Weights of a small contrastive image-text model: 48-pixel images, 6600 steps.
Rows from block 7 of the text encoder, named by matrix and row number. Rows with one number belong to one attention dimension. Each number is 200 + 20 x the weight over its row's rms, rounded and kept within 0 to 999. All counts start at 0. After the name is the row's rms in percent of the matrix's.
# v: attention query, key and value (stacked) (text_encoder.blocks.7.attn.qkv.weight, 384x128, the v third), inputs 64-127
# proj: attention output (text_encoder.blocks.7.attn.proj.weight, 128x128, transposed), outputs 64-127
v.47,103,188,185,207,195,230,194,192,183,192,211,198,200,201,191,238,203,208,217,194,228,188,182,206,175,221,249,232,210,184,197,237,212,172,189,233,211,223,193,237,189,192,199,202,183,195,168,212,172,206,199,209,212,166,195,181,213,215,176,194,177,195,181,194,206
proj.47,106,206,175,214,231,203,182,182,224,181,202,187,208,189,197,149,223,193,209,193,255,221,207,204,198,159,201,200,209,171,187,201,189,231,238,171,182,198,222,202,216,195,201,185,198,227,200,218,154,215,184,182,198,168,214,195,159,191,213,193,204,234,177,213,205
v.48,090,193,197,215,240,192,237,202,220,216,182,201,201,198,181,203,185,200,182,188,203,197,193,185,207,201,186,202,174,217,219,210,191,201,162,185,190,210,189,193,210,190,212,168,227,220,186,229,245,199,169,207,172,212,220,215,240,197,232,243,181,230,190,175,207
proj.48,091,200,205,185,189,202,187,206,193,221,192,187,196,208,190,206,237,197,184,221,199,195,195,202,199,235,203,185,204,216,206,211,206,184,188,205,190,213,208,191,216,178,172,226,220,169,195,186,212,197,206,253,177,206,247,226,194,208,178,199,197,198,214,182,203
v.49,082,192,201,188,182,224,161,216,202,200,209,206,190,227,195,191,227,216,192,199,216,177,199,190,170,213,225,216,184,202,227,179,192,232,189,192,221,212,194,155,181,196,222,197,215,202,176,181,169,230,201,206,202,175,220,169,197,209,211,198,212,208,216,188,179
proj.49,091,224,189,202,167,181,156,227,229,190,209,182,210,183,203,205,206,186,207,201,193,149,190,182,208,198,227,187,231,193,194,193,167,203,207,178,183,165,197,233,182,193,196,171,167,173,223,208,190,188,179,171,213,211,189,179,195,195,214,202,164,215,216,225,214
v.50,094,223,206,223,205,220,160,241,192,206,223,222,168,204,184,174,209,212,204,198,180,203,256,209,198,210,184,219,222,234,228,191,168,219,210,229,182,213,224,188,233,205,176,205,201,191,206,192,198,195,212,203,173,150,188,184,206,189,210,197,202,208,206,179,214
proj.50,094,223,238,194,186,200,193,183,206,218,214,211,201,213,217,167,197,181,175,178,203,194,192,232,174,237,211,187,247,205,183,204,208,225,216,175,178,214,215,248,177,172,217,171,166,228,188,192,202,206,194,230,195,183,243,215,213,195,204,197,195,165,212,168,195
v.51,074,199,228,231,201,180,211,181,225,172,204,199,205,189,203,207,186,178,206,198,224,177,228,204,207,237,182,200,187,189,178,165,176,196,190,193,183,231,215,176,211,196,185,192,202,202,238,206,214,197,218,166,170,210,214,207,188,199,204,245,199,231,195,212,146
proj.51,075,204,201,168,224,194,183,224,195,195,177,219,235,194,181,186,182,198,172,195,173,202,181,200,181,188,187,199,209,197,199,232,220,232,189,204,186,179,183,140,184,211,200,194,215,186,210,197,195,193,204,218,207,213,169,164,212,161,203,219,226,186,203,165,236
v.52,075,206,206,200,188,218,230,199,229,207,187,185,193,203,218,215,192,198,206,188,165,212,171,234,213,176,190,196,183,177,205,211,227,208,208,173,209,210,225,213,196,197,200,186,247,222,191,208,246,199,183,135,181,235,181,181,219,178,204,205,175,195,174,219,216
proj.52,077,202,212,180,244,196,162,156,241,203,215,207,190,218,210,206,197,190,195,183,193,215,219,181,203,168,243,224,169,229,207,183,229,202,186,240,199,200,161,143,205,211,181,220,200,185,195,177,186,171,210,210,205,188,196,192,167,221,184,181,233,190,176,178,224
v.53,082,230,209,205,169,231,201,187,195,227,186,177,202,215,221,210,190,215,215,193,200,182,233,205,192,176,228,239,228,207,180,205,191,197,186,176,167,211,223,204,206,194,167,175,188,178,207,221,204,209,236,200,183,204,192,191,199,183,218,223,155,173,204,191,217
proj.53,082,212,192,197,188,198,217,175,179,204,210,230,217,190,164,167,204,190,213,219,207,201,211,214,205,211,199,216,149,185,210,189,199,242,194,218,224,202,217,207,203,162,199,229,192,228,188,211,229,209,224,190,216,206,160,191,209,221,225,205,207,196,231,182,173
v.54,090,209,206,224,197,210,198,231,204,223,201,180,199,163,172,197,185,212,182,253,184,201,227,207,218,220,186,205,202,224,160,170,225,208,215,213,219,206,194,193,174,174,244,226,181,191,178,218,209,165,218,177,190,160,193,202,200,216,222,194,190,218,188,194,192
proj.54,099,194,203,212,251,206,194,229,217,201,214,213,194,179,192,218,184,217,180,189,203,225,205,177,166,233,200,207,207,169,164,219,218,229,202,168,203,198,207,204,230,202,206,188,211,233,215,218,193,191,181,238,207,154,189,190,223,179,204,184,209,161,224,187,208
v.55,103,219,244,175,183,233,189,194,158,185,198,213,220,219,185,254,197,192,215,216,178,200,191,177,178,173,212,208,224,190,226,220,220,222,145,185,165,200,205,194,230,226,187,185,206,201,208,190,193,223,225,215,184,204,225,194,212,194,218,220,191,184,223,201,222
proj.55,100,216,204,196,205,209,191,169,223,181,211,176,198,201,185,190,231,139,212,213,179,208,205,188,219,185,172,200,214,198,197,149,203,196,247,215,194,233,191,219,151,181,194,177,177,212,187,203,191,185,207,223,195,151,176,215,208,180,192,199,194,172,187,199,188
v.56,096,172,193,216,202,207,204,215,216,168,214,232,190,184,192,181,189,154,217,205,158,233,194,181,176,195,230,230,189,215,215,188,201,219,233,197,189,232,211,193,161,189,178,202,188,204,215,201,211,229,184,188,184,151,199,201,209,182,172,200,214,200,209,203,194
proj.56,101,230,210,230,217,190,185,152,196,184,190,207,179,202,186,200,207,197,197,167,226,221,183,223,234,193,205,199,235,201,225,178,219,232,222,214,184,178,194,217,215,190,184,180,192,205,217,186,213,196,216,208,217,203,200,206,212,172,258,238,214,182,191,219,209
v.57,107,238,203,218,205,172,224,205,220,207,206,157,220,235,198,182,216,212,187,194,211,174,214,185,200,222,193,243,206,209,164,192,178,195,237,238,186,223,225,201,158,190,186,197,204,173,190,216,206,209,209,194,199,190,193,214,186,195,183,223,173,239,194,169,180
proj.57,112,231,227,181,191,204,206,194,197,181,219,195,206,186,199,197,175,241,178,188,238,232,193,183,232,183,188,202,194,192,217,224,203,197,149,162,177,205,203,181,217,200,185,196,213,216,208,191,222,190,196,225,204,153,235,167,165,199,192,195,199,180,233,188,234
v.58,091,177,220,219,221,232,208,216,175,189,187,210,167,166,171,190,173,180,205,201,214,206,182,180,192,232,196,186,186,211,214,190,194,220,171,186,188,206,174,205,213,158,194,189,216,184,210,221,185,212,188,192,201,182,204,259,220,206,204,234,228,190,188,232,165
proj.58,103,196,175,211,237,187,180,248,208,216,189,200,199,187,213,208,225,194,199,207,198,173,215,227,188,200,197,212,222,186,218,228,212,194,218,203,210,209,240,187,210,210,214,212,201,223,190,213,194,218,205,252,184,191,196,202,230,152,215,200,201,169,194,177,207
v.59,092,170,198,214,213,218,219,211,203,216,199,193,197,156,217,191,206,202,216,220,187,193,205,182,224,192,204,185,173,210,148,189,208,196,165,183,216,188,201,187,184,200,192,190,230,183,192,170,228,206,199,235,219,173,191,219,194,210,222,181,225,190,214,200,188
proj.59,101,237,191,174,207,213,185,224,210,189,210,216,195,188,203,226,191,234,225,191,210,193,166,225,200,204,197,240,187,224,199,229,200,179,203,195,214,207,190,218,180,201,182,245,224,250,212,207,193,189,164,200,211,195,198,190,213,173,221,205,181,205,201,190,209
v.60,082,183,213,203,214,162,214,199,181,211,212,180,208,209,175,180,190,231,206,198,169,206,187,204,223,163,224,221,171,197,174,253,214,177,212,228,201,207,207,236,236,198,221,207,190,147,182,207,191,202,194,244,219,206,158,191,190,182,214,189,209,185,187,149,227
proj.60,085,218,202,172,185,204,206,174,194,233,197,179,205,182,229,223,197,242,195,183,231,238,191,167,220,225,209,185,192,222,196,147,189,178,182,187,238,228,183,192,167,173,190,210,193,193,185,223,175,197,195,208,201,190,230,174,208,207,216,224,192,235,213,209,214
v.61,094,211,205,222,206,192,181,200,226,189,194,163,184,226,219,191,194,198,194,175,191,186,198,205,201,192,197,178,204,186,210,208,229,189,195,234,213,192,218,193,260,195,165,196,197,191,201,155,257,215,210,207,200,183,191,174,192,197,202,163,190,166,224,209,234
proj.61,105,221,230,169,203,182,188,177,199,207,235,206,202,224,213,214,206,218,188,207,206,211,206,186,206,178,201,207,200,214,209,203,203,170,218,190,173,207,183,224,137,204,205,202,211,198,204,190,165,207,188,197,193,168,226,203,162,203,185,194,193,214,186,172,187
v.62,077,219,185,230,184,208,180,183,202,191,174,196,214,199,236,252,184,196,217,214,229,160,206,203,180,218,209,178,237,206,214,197,224,191,154,185,202,185,190,191,198,218,205,163,171,193,170,190,225,224,242,228,224,190,198,222,179,221,197,202,177,207,249,191,225
proj.62,083,195,217,224,194,220,198,211,171,213,232,222,222,170,176,193,213,193,190,228,189,238,185,203,186,155,212,225,182,183,197,233,194,236,250,189,223,202,200,223,176,212,212,211,216,215,189,199,201,207,201,174,204,178,183,199,178,224,196,191,199,188,195,208,154
v.63,091,198,157,223,218,205,152,184,230,229,188,211,200,197,171,185,214,198,211,184,223,177,197,201,209,190,213,164,174,240,180,178,203,180,191,194,210,217,211,173,200,191,223,174,217,185,197,180,225,196,185,188,189,212,205,199,197,183,209,195,197,225,203,179,175
proj.63,093,221,190,228,206,218,185,217,199,195,191,210,212,196,190,231,204,204,183,223,201,214,214,225,199,197,191,167,196,168,206,207,201,204,165,222,231,214,170,221,220,204,215,234,217,164,199,179,208,200,198,174,172,264,153,179,204,168,189,196,223,213,191,191,205
v.64,097,176,197,220,209,246,191,228,179,215,209,230,194,211,171,203,206,172,218,208,168,212,215,192,211,199,231,180,193,230,200,218,216,222,156,188,187,184,182,189,234,204,204,218,172,203,215,161,221,184,186,228,162,182,199,189,172,226,229,230,184,187,221,215,212
proj.64,098,206,182,210,221,221,212,224,199,220,187,181,185,155,210,217,174,219,198,187,195,215,221,225,212,159,196,181,177,207,225,169,238,179,175,200,225,211,203,189,260,175,203,216,160,207,230,199,233,211,182,216,212,203,195,187,213,223,203,234,216,219,194,190,175
v.65,095,219,204,169,222,194,210,196,178,209,210,214,168,216,185,197,181,220,199,189,169,212,193,177,203,222,200,176,184,169,224,228,231,188,200,220,194,190,194,222,193,195,158,171,181,217,224,223,185,212,172,210,209,211,172,222,179,211,180,209,186,169,188,222,189
proj.65,085,164,192,222,224,230,210,220,232,194,199,211,191,210,214,222,201,243,202,208,208,159,202,196,199,153,208,207,158,197,149,197,167,204,176,182,151,202,174,169,231,187,200,224,234,228,189,200,182,198,195,216,209,188,206,186,211,204,220,186,236,185,185,183,194
v.66,095,222,239,199,219,221,196,181,225,189,201,210,199,190,242,208,200,220,164,162,207,172,194,164,171,210,192,187,191,195,160,173,229,208,217,239,198,193,212,238,237,206,203,170,196,221,212,214,214,207,186,235,218,209,192,195,270,201,191,180,195,233,163,217,201
proj.66,102,196,224,170,228,208,206,230,212,209,202,204,207,213,209,194,223,215,201,191,189,222,202,211,204,181,210,177,232,206,199,198,168,201,203,212,191,210,165,188,192,246,210,222,255,163,196,222,185,215,197,173,205,173,244,199,145,195,170,201,196,205,187,241,167
v.67,084,211,171,181,234,230,198,220,208,196,223,197,210,232,198,234,236,235,218,195,196,223,218,204,199,209,175,194,177,218,204,165,208,191,220,196,217,208,233,220,205,192,201,220,181,210,187,218,185,214,192,201,173,187,205,155,189,220,226,202,157,215,216,214,221
proj.67,080,174,238,213,181,188,216,192,203,212,187,192,194,199,199,216,213,194,188,214,201,222,228,159,191,196,180,182,177,209,140,207,213,204,220,209,228,217,166,165,197,221,189,184,192,211,185,213,215,206,186,230,208,219,208,202,206,231,187,171,209,184,266,187,155
v.68,107,191,211,205,209,216,196,199,224,202,212,223,163,206,207,218,218,179,188,207,148,204,210,211,176,223,207,186,222,240,201,200,227,174,206,214,186,212,189,202,200,186,187,164,183,233,234,172,196,220,210,207,149,194,195,174,212,204,212,187,200,181,218,189,204
proj.68,093,175,190,173,194,209,207,215,212,213,182,178,202,183,191,225,214,228,216,201,186,223,223,198,198,185,201,189,192,200,217,200,168,205,198,191,201,188,220,179,222,223,208,138,173,201,202,164,200,184,195,224,182,141,200,207,210,205,225,224,214,221,207,218,191
v.69,104,192,210,171,175,180,160,203,201,222,210,215,236,211,185,172,178,178,207,191,198,234,207,171,181,192,219,208,202,197,166,223,159,171,210,177,191,178,208,226,188,192,223,182,195,206,221,198,227,183,181,222,191,233,193,198,216,202,216,188,202,217,213,191,222
proj.69,108,205,199,222,202,195,190,167,193,203,202,160,190,206,199,220,193,203,208,227,211,142,198,216,214,196,233,208,218,238,206,251,214,222,222,226,206,203,180,212,209,207,197,202,205,173,195,196,219,203,201,231,186,176,197,205,182,199,190,224,168,196,258,216,188
v.70,092,198,202,215,225,216,213,134,200,198,231,201,222,166,202,202,193,206,191,205,153,224,183,192,221,214,187,224,216,237,193,231,204,184,221,213,190,187,164,210,183,203,194,186,188,202,216,190,205,217,199,200,242,152,197,176,197,209,207,201,208,207,167,182,216
proj.70,091,178,220,203,201,210,202,219,192,170,214,221,212,251,187,217,206,233,209,167,147,180,197,237,209,191,169,176,174,206,201,186,191,235,188,173,163,204,185,179,187,182,198,191,190,175,209,222,176,192,224,226,185,188,183,208,207,170,200,188,179,191,157,194,215
v.71,094,234,225,229,188,191,193,220,182,180,193,177,184,186,200,176,202,204,189,241,177,151,230,213,194,182,168,203,198,202,165,193,185,192,236,203,204,200,223,174,183,217,211,208,214,184,253,190,222,216,216,232,200,194,204,206,196,199,200,213,229,189,187,184,204
proj.71,101,198,193,173,204,179,200,170,212,204,196,224,197,193,211,211,163,169,196,194,184,173,213,190,215,199,198,174,230,173,211,218,159,201,232,191,201,212,239,212,148,223,195,191,174,189,210,194,213,188,218,197,197,179,211,207,230,199,200,198,159,212,182,207,225
v.72,088,197,226,178,217,199,207,192,183,196,210,238,191,240,185,233,185,197,155,249,182,207,209,225,212,202,206,198,189,229,191,185,214,228,219,212,167,204,164,161,202,206,208,188,167,246,223,192,228,210,198,241,181,195,173,145,225,242,199,232,202,221,190,195,214
proj.72,093,202,219,267,168,214,193,257,206,205,186,202,224,216,213,208,200,194,179,201,219,182,196,189,175,192,210,175,199,202,169,199,200,167,238,197,222,209,213,192,209,176,193,240,218,193,178,187,221,231,190,258,203,215,223,195,223,190,199,189,206,215,218,223,200
v.73,091,198,219,219,185,185,199,213,198,229,193,218,185,204,199,179,207,214,167,203,204,182,211,205,203,208,208,156,194,213,227,205,217,215,207,202,197,193,174,179,197,198,176,220,145,228,191,189,200,226,172,183,199,237,198,211,190,178,170,197,198,193,225,212,220
proj.73,102,187,193,219,245,199,200,168,210,230,204,212,201,182,214,187,198,238,198,201,237,192,217,202,168,177,190,253,199,189,205,184,211,189,177,209,191,219,203,223,221,177,208,211,221,205,215,189,174,202,198,193,206,195,188,196,212,146,190,215,212,218,216,184,150
v.74,101,182,226,243,225,223,177,230,208,200,207,208,199,168,210,190,179,162,186,206,212,185,209,211,184,175,178,201,184,210,164,217,223,195,219,183,215,212,233,219,231,237,187,230,190,188,244,215,212,186,201,196,210,187,224,206,244,209,173,218,210,216,144,181,189
proj.74,106,187,218,204,193,217,216,203,188,190,203,199,186,185,174,187,192,214,185,184,212,216,191,200,187,236,218,184,217,214,228,152,189,192,196,231,199,195,174,156,223,207,177,226,213,191,180,214,208,199,180,180,202,201,225,195,160,191,197,217,172,203,215,242,178
v.75,096,190,228,171,195,228,190,159,211,185,217,166,206,226,220,202,214,187,209,200,200,184,193,207,211,194,249,210,195,206,207,195,176,230,190,203,161,205,201,211,176,225,204,179,179,243,183,167,206,227,214,225,222,225,170,189,217,214,226,162,208,205,180,174,214
proj.75,097,199,167,205,215,199,205,222,204,212,207,228,188,205,209,227,218,227,210,205,190,207,198,198,187,194,213,195,198,207,242,222,198,163,209,188,227,197,229,208,163,162,208,189,209,139,188,225,215,219,233,199,208,174,237,209,235,210,195,195,225,211,186,236,200
v.76,095,208,243,197,199,213,190,200,193,243,197,228,162,201,179,174,199,229,217,179,209,214,211,204,198,166,225,177,185,193,191,166,208,209,179,192,182,200,191,198,189,182,186,206,178,211,209,157,228,209,199,185,183,218,196,227,218,188,228,224,185,172,229,208,189
proj.76,091,201,160,208,204,186,185,208,193,209,205,198,188,170,205,213,200,217,209,219,192,179,187,191,212,211,195,219,209,205,241,181,232,160,171,225,204,187,225,214,217,164,195,231,174,208,169,188,233,205,163,190,187,168,210,206,197,203,185,190,206,190,216,168,214
v.77,107,227,204,195,223,212,226,210,205,195,200,162,203,194,220,210,202,208,200,225,205,170,227,207,212,216,202,223,170,160,221,194,198,204,196,214,183,217,196,205,192,205,194,199,208,190,183,173,204,205,192,211,220,204,170,221,184,247,219,165,215,187,153,193,233
proj.77,119,163,208,234,171,203,187,205,184,201,201,216,214,228,196,210,222,217,201,202,173,197,203,162,174,179,181,170,211,178,206,190,163,174,208,175,224,200,203,215,160,187,206,171,171,206,198,202,224,203,230,174,205,214,243,209,233,199,157,194,202,158,177,189,188
v.78,094,175,179,237,209,183,196,185,215,189,188,196,182,195,211,193,191,204,198,202,178,209,205,182,190,177,191,206,241,233,227,216,208,177,185,183,204,190,203,196,209,202,201,211,161,161,175,204,192,206,198,178,212,178,227,220,203,149,160,225,174,182,214,235,205
proj.78,088,208,227,201,214,184,207,177,183,182,206,193,203,156,196,203,182,203,207,170,207,209,194,212,198,233,217,204,183,167,206,211,215,223,216,191,213,195,151,193,210,253,183,177,181,237,198,203,190,212,224,193,201,209,162,206,193,203,231,228,175,198,231,218,186
v.79,092,177,179,207,207,138,184,211,211,216,188,204,193,241,171,196,185,184,206,216,217,224,174,180,201,193,232,188,167,199,226,203,209,224,215,194,164,193,185,167,218,158,184,192,193,202,219,227,217,193,181,228,178,209,201,206,164,187,217,226,206,220,215,205,202
proj.79,094,220,174,209,207,208,209,217,229,178,212,175,197,184,193,192,195,230,172,212,229,177,205,212,202,209,205,232,227,210,237,220,223,181,210,204,239,194,168,207,235,229,201,216,194,215,206,208,224,173,183,233,201,229,207,176,213,218,192,220,178,219,240,206,183
v.80,102,190,174,182,205,207,167,209,232,168,223,223,226,181,165,169,187,186,186,217,214,224,177,217,174,192,184,192,218,190,215,197,197,190,196,209,197,227,215,183,245,217,196,246,212,221,197,223,186,210,220,200,184,164,207,187,183,195,246,224,178,171,194,195,200
proj.80,114,196,166,172,239,194,170,221,199,205,178,192,195,208,219,246,165,177,201,200,197,193,182,195,194,223,171,193,187,214,188,252,200,228,200,196,161,207,196,236,188,209,198,207,183,232,205,181,234,192,225,164,211,243,194,202,172,230,173,206,207,222,206,223,210
v.81,101,203,212,181,205,186,205,190,204,192,205,222,216,172,197,195,192,162,186,179,189,185,219,206,187,218,205,200,165,177,221,190,198,217,188,218,181,172,215,183,216,228,190,214,198,211,215,198,206,179,190,219,214,208,169,204,195,264,220,192,207,220,179,201,182
proj.81,098,215,190,221,209,226,188,199,231,195,170,184,205,172,189,226,187,205,218,213,199,190,185,178,204,202,207,168,212,174,181,179,202,214,192,213,183,199,232,247,202,174,212,213,186,164,195,219,160,220,201,214,178,230,207,200,193,204,188,206,210,207,166,206,230
v.82,096,172,190,214,195,184,215,219,212,176,194,214,188,207,216,229,196,163,196,213,233,165,197,194,199,235,194,237,192,205,242,217,222,187,197,190,196,198,209,217,187,186,208,198,229,188,218,187,171,202,220,224,164,192,179,198,195,204,229,195,192,156,204,210,183
proj.82,098,210,180,207,200,211,189,204,193,198,214,225,194,210,214,190,175,214,217,199,186,185,197,191,211,189,184,216,236,202,194,207,188,169,215,251,203,189,191,166,171,192,211,193,167,206,186,196,177,185,187,190,185,182,239,194,185,197,173,206,171,234,215,193,210
v.83,088,219,177,230,167,178,214,188,223,232,180,205,216,176,185,184,194,194,221,164,218,214,195,197,206,221,214,213,147,201,194,205,190,220,186,204,192,212,193,216,186,181,208,229,224,225,173,215,205,188,204,229,155,218,211,213,192,189,209,206,180,223,218,157,167
proj.83,087,202,203,187,238,182,205,194,198,198,196,222,184,169,213,214,161,183,204,235,216,192,206,166,211,185,201,216,212,242,252,175,210,206,186,185,189,194,218,246,171,211,197,188,167,201,188,225,191,198,213,196,212,197,180,229,203,207,146,180,174,188,193,231,239
v.84,127,185,178,176,198,172,194,181,202,172,226,208,174,220,209,237,238,189,186,212,182,209,225,184,191,188,253,190,228,231,200,203,201,167,146,188,230,221,206,200,181,181,201,165,191,195,214,186,212,191,214,188,220,202,204,205,203,167,199,177,177,174,256,211,190
proj.84,123,214,179,189,188,194,231,215,200,185,210,232,208,244,201,145,220,223,187,174,187,197,194,235,233,212,197,195,195,191,183,163,182,201,205,169,212,193,207,213,211,219,194,245,196,216,202,193,185,190,184,212,191,246,221,199,184,204,209,189,189,196,154,192,202
v.85,095,219,219,150,202,237,224,193,217,224,230,192,191,199,165,224,217,192,213,237,194,215,195,187,190,203,203,206,200,222,226,187,219,173,202,194,198,225,198,200,219,211,199,238,191,210,178,206,201,189,228,196,196,156,208,203,168,201,230,196,201,170,179,175,242
proj.85,089,200,249,178,244,195,226,190,198,196,199,197,216,215,182,175,169,206,191,193,197,190,213,237,230,220,203,183,199,183,226,213,175,233,231,220,210,201,229,192,214,210,197,190,216,219,208,167,191,220,224,174,183,221,203,195,190,160,155,189,187,195,223,218,178
v.86,101,208,162,193,192,209,205,213,198,200,200,206,190,212,234,184,202,197,199,236,181,227,199,217,177,207,193,188,177,188,231,217,215,181,203,190,215,242,190,181,192,193,219,210,218,184,171,203,212,228,237,182,231,203,215,177,202,185,200,185,187,210,216,198,174
proj.86,105,171,169,154,184,188,201,202,187,184,180,166,227,208,211,162,203,235,197,216,214,191,192,170,207,214,187,203,213,224,182,177,220,189,179,235,164,193,204,188,204,222,224,176,202,251,196,214,175,219,214,198,198,163,180,234,180,183,218,181,196,206,217,178,200
v.87,104,210,210,176,209,195,211,208,195,200,227,174,192,205,185,192,178,213,197,188,209,228,169,211,218,179,203,192,244,187,179,219,179,206,222,183,202,228,179,228,210,187,224,166,163,186,202,204,232,182,194,203,231,188,201,204,201,200,197,215,218,177,191,207,237
proj.87,107,174,193,213,197,206,191,200,199,193,172,206,193,200,193,219,258,198,211,199,187,211,197,209,202,205,218,202,175,211,190,228,186,188,219,160,192,193,184,190,185,191,212,201,256,219,211,205,263,203,197,168,189,197,210,198,194,218,248,220,216,214,244,188,186
v.88,096,192,205,181,171,177,205,189,236,210,220,186,214,187,210,218,220,170,192,159,166,205,195,190,215,217,206,230,150,214,195,195,190,233,204,180,200,203,194,234,165,210,208,179,220,182,231,214,172,197,208,220,192,218,208,198,204,217,184,187,196,198,156,173,222
proj.88,095,222,197,243,205,204,229,201,208,205,187,243,207,219,196,224,218,165,217,197,173,198,195,199,186,213,187,185,191,188,215,173,185,189,190,181,175,190,213,208,165,161,169,247,202,180,210,184,208,200,197,237,191,187,208,217,176,187,211,212,189,201,225,247,189
v.89,112,201,204,206,179,186,239,202,242,218,213,209,218,202,236,241,197,197,224,185,209,225,204,212,184,218,216,233,211,198,193,239,211,201,217,190,221,185,193,201,175,182,201,202,206,182,188,178,177,186,224,201,204,189,197,191,202,163,216,176,201,175,188,192,206
proj.89,102,160,187,213,201,204,170,180,207,210,186,211,184,206,195,175,197,224,224,208,173,209,196,209,205,191,179,190,198,202,203,193,190,190,247,215,219,200,206,231,168,209,197,224,208,214,204,192,188,208,213,198,221,163,224,190,177,204,171,218,210,224,229,245,170
v.90,106,198,222,203,208,227,184,195,193,165,217,201,202,216,191,215,188,163,206,214,196,177,200,192,164,217,222,179,190,186,212,193,178,163,175,193,217,224,196,202,210,198,212,202,181,208,227,218,159,213,202,217,218,186,211,199,193,209,208,208,168,218,243,197,199
proj.90,105,195,203,187,209,197,197,232,197,187,218,219,190,188,186,218,180,192,154,185,209,225,196,212,196,206,188,189,195,182,184,220,163,233,189,201,217,211,166,188,195,183,195,188,258,219,196,202,245,199,205,199,197,184,161,196,211,187,189,213,183,235,190,168,176
v.91,110,230,187,188,196,207,186,200,221,226,178,223,174,192,175,200,221,199,221,195,188,192,159,192,198,210,221,207,181,200,206,201,195,175,237,158,209,244,224,171,208,191,141,177,215,190,215,184,194,185,186,226,203,182,206,198,237,162,171,202,254,194,216,199,205
proj.91,094,223,183,243,211,199,220,159,216,202,187,205,203,224,204,198,191,209,207,207,206,200,213,217,199,181,226,202,202,165,225,216,146,195,200,206,174,193,228,206,183,161,210,195,220,192,182,177,189,199,201,145,191,192,222,213,174,210,247,208,155,185,197,215,207
v.92,112,203,197,203,207,180,191,193,190,201,178,161,199,191,219,198,148,216,204,169,190,199,183,250,235,202,195,200,196,222,219,202,198,218,219,197,226,200,192,213,212,177,203,203,183,183,191,192,214,201,176,217,171,240,235,200,199,220,208,191,191,234,165,184,211
proj.92,109,184,202,206,192,208,187,197,195,193,188,240,203,186,202,221,267,164,207,193,198,213,191,175,216,231,192,174,167,226,187,185,199,193,169,213,201,199,191,183,186,209,209,175,225,212,198,183,231,195,182,224,184,158,167,222,208,210,211,202,201,193,242,210,212
v.93,099,207,198,215,204,208,193,192,203,197,162,189,209,253,221,212,218,199,239,211,178,194,217,193,187,196,249,200,202,205,218,197,228,206,204,252,177,199,185,196,138,180,215,200,185,210,187,197,182,207,181,174,214,225,208,217,197,207,181,176,174,238,183,209,188
proj.93,104,186,203,184,170,202,205,207,193,185,185,235,193,177,203,220,216,184,176,240,226,230,197,207,200,215,203,207,213,205,200,158,176,208,175,176,190,211,190,211,186,254,208,230,201,193,189,201,183,222,228,238,198,206,173,204,220,191,231,196,203,169,189,174,194
v.94,100,209,228,197,198,217,189,184,186,212,191,186,196,212,188,205,220,202,204,196,200,206,189,204,200,245,175,189,162,186,222,245,195,206,200,204,196,174,176,222,195,200,183,196,204,217,218,213,211,218,219,178,199,177,198,178,221,198,184,215,215,214,184,151,196
proj.94,097,209,219,211,184,189,205,166,175,199,153,220,203,171,217,195,201,219,182,219,201,188,199,149,164,213,198,171,211,222,191,208,217,206,230,209,235,215,178,190,210,153,221,204,208,177,211,208,189,195,229,212,195,162,197,193,195,209,211,208,211,209,226,199,209
v.95,091,200,236,176,211,204,177,183,192,176,172,176,197,215,198,175,216,197,224,193,228,215,176,189,201,182,217,198,201,189,224,167,183,190,203,208,202,209,175,169,206,191,214,203,140,224,204,194,239,201,167,183,209,200,207,222,223,181,154,241,210,198,187,196,178
proj.95,091,216,169,222,219,189,198,177,204,188,205,201,211,209,229,206,223,201,152,222,200,210,187,218,233,216,180,192,176,199,210,212,192,225,208,161,210,180,185,220,234,211,216,188,222,195,195,193,220,209,205,218,201,212,179,197,217,217,223,235,205,184,203,171,231
v.96,081,209,214,151,199,189,213,176,196,185,219,210,204,159,157,182,165,188,211,187,183,202,197,205,202,178,206,176,210,199,205,223,204,215,212,202,196,165,205,197,236,184,223,197,204,233,166,210,186,179,180,199,218,242,189,217,205,181,179,217,208,194,230,196,188
proj.96,086,215,197,238,178,230,151,243,213,203,199,168,170,213,172,208,206,234,224,197,207,197,212,246,221,195,213,210,192,213,190,188,228,214,178,196,175,208,189,174,161,198,200,205,224,181,198,202,189,227,201,196,193,153,202,219,208,246,196,212,189,203,185,191,199
v.97,094,235,206,190,202,189,219,232,202,188,176,205,213,208,186,186,207,183,192,208,197,193,177,193,220,177,199,230,182,190,178,216,193,186,208,230,192,209,187,162,176,235,201,247,226,186,170,187,206,232,221,207,187,201,217,219,172,201,211,213,217,227,211,154,214
proj.97,103,153,210,183,172,198,207,187,200,185,237,211,211,182,215,197,193,251,202,175,174,196,207,196,206,229,195,209,186,176,201,216,202,212,168,195,190,189,198,187,192,223,216,162,193,201,202,224,226,211,193,209,228,186,244,173,196,192,185,213,159,201,195,239,180
v.98,094,229,197,203,244,203,197,174,198,161,221,224,216,191,145,209,217,194,212,203,187,183,204,198,191,168,227,179,249,181,200,217,218,207,223,169,197,219,240,186,206,189,194,192,175,150,200,206,244,229,211,196,203,204,227,218,161,205,221,208,183,243,199,200,199
proj.98,100,209,201,179,168,211,179,224,223,215,145,184,196,201,212,191,183,225,205,213,184,182,199,204,200,215,227,235,146,213,177,191,179,173,227,191,214,188,178,187,177,207,194,204,224,209,196,192,186,183,208,191,172,172,168,170,232,210,189,201,213,155,196,244,196
v.99,090,175,216,241,173,208,241,241,205,203,219,222,210,207,203,207,217,171,228,254,204,196,214,184,211,194,202,180,173,211,190,224,208,218,177,185,238,186,215,216,173,239,195,201,220,220,187,200,194,171,219,209,192,176,187,191,203,163,206,213,202,196,239,233,202
proj.99,109,237,177,208,187,195,173,212,184,206,173,183,214,222,191,220,211,205,203,193,176,228,224,188,205,194,204,222,245,174,244,195,210,200,211,208,137,203,197,230,169,190,202,197,196,220,191,199,205,195,181,183,177,192,200,207,210,209,171,214,196,227,194,165,206